Rows from block 3 of the encoder of a small image VQ-VAE, named by matrix and row number. Rows with one number belong to one channel. Each number is 200 + 30 x the weight over its row's rms, rounded and kept within 0 to 999. All counts start at 0. After the name is the row's rms in percent of the matrix's.
After each channel's rows are labels from the 100 images, of 14976, where the channel reaches its highest value: "peak on" is the class under the peak; "place" is the part of the image that holds the peak. Only what is clearly more common there than usual is listed. The data: rendered rooms with furniture. In brackets: how many of the 100, against the usual share in percent.
# convs1: grouped (8 groups) 3x3 conv (encoder.blocks.3.convs.1.weight, 96x12x3x3, each kernel summed), inputs within the group 0-11
# convs2: expand pointwise conv (encoder.blocks.3.convs.2.weight, 192x96x1x1, transposed), outputs 0-95

convs1.76,116,152,195,198,211,196,176,204,165,226,199,134,160
convs2.76,115,176,199,175,172,176,191,140,209,184,213,144,184,216,182,203,177,178,194,235,167,263,195,185,170,171,165,177,184,173,168,197,213,173,144,234,188,249,159,199,162,194,194,182,171,190,168,186,179,139,192,198,163,163,235,172,185,200,246,174,258,186,239,202,273,169,168,202,233,184,165,221,124,186,217,237,220,189,174,156,217,236,187,208,217,162,212,210,159,167,198,217,167,191,225,215,207
peak on: floor (88 vs 38.8)
place: bottom left (67 vs 11.1)

convs1.31,091,153,207,172,233,163,183,218,221,177,231,148,205
convs2.31,090,152,217,202,203,202,219,177,212,202,191,223,170,214,170,212,234,251,190,177,160,145,201,246,198,147,226,219,196,188,217,206,160,225,193,203,140,196,242,187,181,151,239,187,202,191,175,174,140,179,189,243,214,194,232,182,188,196,251,181,181,176,196,193,282,169,179,196,175,211,165,243,181,135,211,211,213,229,236,213,186,283,197,198,249,188,241,225,184,219,239,201,224,221,207,244,180
peak on: floor (78 vs 38.8)
place: bottom centre (41 vs 11.1)

convs1.38,078,189,136,176,152,186,229,210,205,228,167,223,214
convs2.38,103,230,167,200,267,199,190,180,136,195,157,149,204,178,154,161,200,195,226,227,227,220,187,147,117,154,205,175,160,207,205,210,254,183,156,212,221,209,182,213,143,154,202,166,173,199,162,170,174,221,257,208,238,242,168,232,223,185,154,224,229,209,224,191,201,216,208,215,215,241,150,178,179,206,185,184,178,153,177,216,179,210,222,224,235,187,200,159,211,200,196,174,180,169,204,224,162
peak on: floor (69 vs 38.8)
place: bottom right (50 vs 11.1)

convs1.11,089,232,184,154,169,183,196,236,179,178,167,148,189
convs2.11,096,187,115,182,152,152,192,171,173,189,180,213,185,189,200,197,226,172,204,229,186,244,131,187,224,210,186,162,181,174,201,230,202,187,155,229,138,190,212,183,208,170,257,188,216,191,169,139,231,224,194,203,230,183,171,202,202,205,169,240,280,205,215,184,190,214,202,220,220,207,193,177,125,225,206,192,155,227,123,196,167,132,223,190,246,200,231,203,143,216,163,218,186,260,236,178,218
peak on: floor (80 vs 38.8)
place: bottom left (57 vs 11.1)

convs1.66,085,207,248,185,145,185,183,227,226,191,169,237,171
convs2.66,091,213,152,160,200,234,197,157,200,220,215,166,188,204,270,205,172,212,190,224,207,198,162,216,170,216,214,210,184,237,216,251,240,175,162,237,195,199,178,153,190,201,198,175,229,211,252,228,208,165,198,234,193,167,251,161,191,177,191,164,212,180,182,258,216,239,186,209,238,220,176,177,185,193,233,219,206,222,202,162,241,206,193,215,182,151,154,199,147,233,187,200,213,171,145,165,196
peak on: wall (100 vs 37.9)
place: top right (75 vs 11.1)

convs1.34,118,238,164,183,167,175,212,236,224,217,204,257,222
convs2.34,090,240,256,240,219,253,231,221,204,256,162,143,183,232,199,172,112,242,202,212,213,194,189,214,179,214,178,186,198,241,189,215,230,260,187,192,193,223,222,181,180,189,169,196,159,204,198,156,188,200,196,177,171,164,221,240,185,167,188,222,217,184,193,212,166,178,249,168,126,138,156,175,139,197,249,136,217,211,173,200,249,228,199,145,184,166,189,191,221,167,205,214,234,210,170,165,234
peak on: floor (100 vs 38.8)
place: bottom centre (50 vs 11.1)

convs1.80,111,163,204,184,182,185,148,201,251,186,193,178,150
convs2.80,105,221,194,214,222,229,168,201,181,202,205,187,144,220,244,188,175,175,200,187,185,198,232,222,195,162,236,224,190,227,191,206,239,177,210,178,241,186,166,197,213,192,155,222,176,198,242,186,171,210,141,217,160,226,246,172,194,222,200,215,218,178,193,254,182,164,157,168,194,221,170,151,216,195,280,213,154,174,203,154,221,146,146,150,192,197,205,189,219,161,191,181,146,177,206,213,211
peak on: wall (80 vs 37.9)
place: middle left (58 vs 11.1)

convs1.32,088,195,201,203,266,200,198,141,236,172,204,172,191
convs2.32,104,181,231,227,226,208,217,193,177,172,196,194,200,141,218,192,165,179,218,163,154,199,168,223,183,181,234,197,176,151,174,196,145,248,252,193,198,235,181,244,169,255,211,173,205,204,159,205,225,135,181,196,188,193,157,127,115,192,224,188,202,204,184,243,180,151,168,211,137,218,166,220,209,160,188,148,177,231,245,192,148,152,183,185,208,223,207,197,166,198,266,185,232,205,147,153,165
peak on: wall (64 vs 37.9)
place: top left (31 vs 11.1)

convs1.88,141,187,208,285,212,230,234,187,190,196,185,195,224
convs2.88,107,214,222,219,238,160,279,199,202,148,161,184,238,221,202,228,193,186,231,207,221,199,170,274,244,197,203,201,247,204,246,197,180,224,219,185,246,186,188,190,247,186,155,234,202,244,203,174,237,205,238,240,218,188,204,226,169,198,224,159,232,203,196,138,168,229,320,237,221,227,217,237,216,228,159,182,185,194,185,161,237,160,232,209,194,163,246,203,214,211,226,221,217,246,208,174,215
peak on: wall (63 vs 37.9)
place: top centre (63 vs 11.1)

convs1.92,089,196,209,166,200,274,232,211,173,161,221,184,195
convs2.92,106,173,149,210,234,210,198,203,134,180,173,212,232,187,214,171,160,260,190,173,201,215,185,212,203,177,192,207,199,221,189,197,184,237,219,218,185,144,172,192,196,142,220,144,144,178,117,203,238,231,211,243,212,206,182,156,239,195,257,263,199,265,177,212,157,209,213,204,198,164,198,215,200,180,165,219,181,207,132,229,230,236,156,218,232,210,219,198,133,223,197,180,183,247,212,191,177
peak on: wall (69 vs 37.9)
place: top left (83 vs 11.1)

convs1.82,103,180,165,230,224,230,235,166,226,196,221,255,184
convs2.82,097,244,216,258,183,216,195,265,174,241,210,199,220,132,199,222,184,253,201,192,195,158,113,209,250,131,225,233,155,212,175,205,239,200,199,183,199,179,230,183,178,212,153,179,172,182,224,232,180,185,204,190,186,168,210,261,232,173,246,240,150,212,173,214,202,188,194,192,187,155,155,204,214,152,166,182,224,168,206,202,184,203,204,184,194,193,172,206,207,256,214,179,206,226,148,201,221
peak on: floor (64 vs 38.8)
place: centre (35 vs 11.1)

convs1.63,055,186,237,228,173,171,238,234,239,207,172,228,167
convs2.63,100,206,173,207,231,239,203,188,237,209,254,206,181,236,178,182,230,202,183,199,235,235,134,160,186,224,214,220,182,159,223,232,176,227,222,175,187,229,224,188,201,188,249,175,196,224,194,233,180,218,162,225,174,179,198,190,157,146,251,103,213,139,226,214,199,239,193,204,253,222,155,220,181,205,166,194,181,207,204,193,181,182,132,255,181,165,184,244,215,209,198,253,170,172,125,220,178
peak on: wall (89 vs 37.9)
place: middle right (42 vs 11.1); top right (34 vs 11.1)

convs1.29,111,185,193,190,184,194,156,181,193,281,189,228,181
convs2.29,111,195,194,184,236,173,201,176,138,220,214,186,208,219,156,165,210,206,176,189,211,216,156,208,230,163,224,284,200,234,190,145,182,202,171,184,200,170,174,162,204,174,185,294,198,260,224,211,198,174,205,168,200,151,194,213,220,234,214,113,211,169,179,210,214,218,182,216,210,193,228,180,186,205,181,229,177,209,190,157,191,166,186,202,184,193,171,252,218,182,212,167,181,167,190,152,177
peak on: wall (84 vs 37.9)
place: middle left (43 vs 11.1); top left (37 vs 11.1)

convs1.70,125,259,167,164,189,178,178,226,215,164,185,221,169
convs2.70,097,182,248,148,227,233,177,215,222,210,215,161,172,118,187,193,200,202,247,186,167,182,214,171,181,147,194,196,191,174,231,177,187,189,182,183,186,260,194,204,202,181,183,184,184,185,267,151,192,124,191,168,135,186,216,181,182,181,157,177,208,180,177,187,217,199,149,202,163,196,193,198,230,184,225,196,172,195,255,163,238,172,212,185,244,186,161,205,170,188,218,163,227,249,154,109,252
peak on: wall (72 vs 37.9)
place: top left (65 vs 11.1); top right (28 vs 11.1)

convs1.25,067,194,243,191,247,234,194,257,242,196,192,219,207
convs2.25,103,173,159,195,211,196,189,172,185,193,238,142,211,188,180,210,211,214,158,225,203,212,189,190,190,225,200,286,203,157,226,190,199,170,201,173,202,202,212,161,231,121,172,242,154,180,216,211,196,246,216,216,199,150,181,179,207,206,163,188,215,189,222,223,145,175,183,201,243,200,228,226,216,202,178,223,241,221,250,189,251,230,233,167,191,181,164,185,159,186,174,248,181,182,215,234,205
peak on: wall (68 vs 37.9)
place: middle left (60 vs 11.1)

convs1.33,083,209,196,233,226,240,219,246,223,228,220,254,216
convs2.33,102,176,192,244,195,232,203,148,187,233,217,207,213,189,162,157,237,197,228,142,225,241,136,225,228,193,232,197,200,234,196,162,191,198,189,150,183,203,217,251,184,205,200,225,198,160,175,199,157,172,172,234,219,223,136,196,230,244,197,218,225,201,249,182,112,227,204,185,149,213,186,204,226,230,196,174,187,203,210,209,177,182,169,179,244,168,182,210,223,192,205,211,245,189,226,219,218
peak on: wall (91 vs 37.9)
place: top centre (63 vs 11.1)

convs1.93,102,221,181,257,234,245,181,215,183,194,188,229,241
convs2.93,086,170,285,172,203,256,262,237,227,223,103,180,152,141,162,180,228,190,152,241,230,180,247,229,219,196,270,193,223,208,186,184,213,190,177,192,271,200,218,186,209,252,196,146,175,209,149,200,230,230,190,253,189,223,242,193,175,197,160,234,180,184,214,235,192,203,251,196,156,199,239,229,214,235,210,181,187,233,194,199,173,228,144,203,221,169,161,211,234,166,237,241,164,165,190,189,183
peak on: wall (64 vs 37.9)
place: top centre (67 vs 11.1)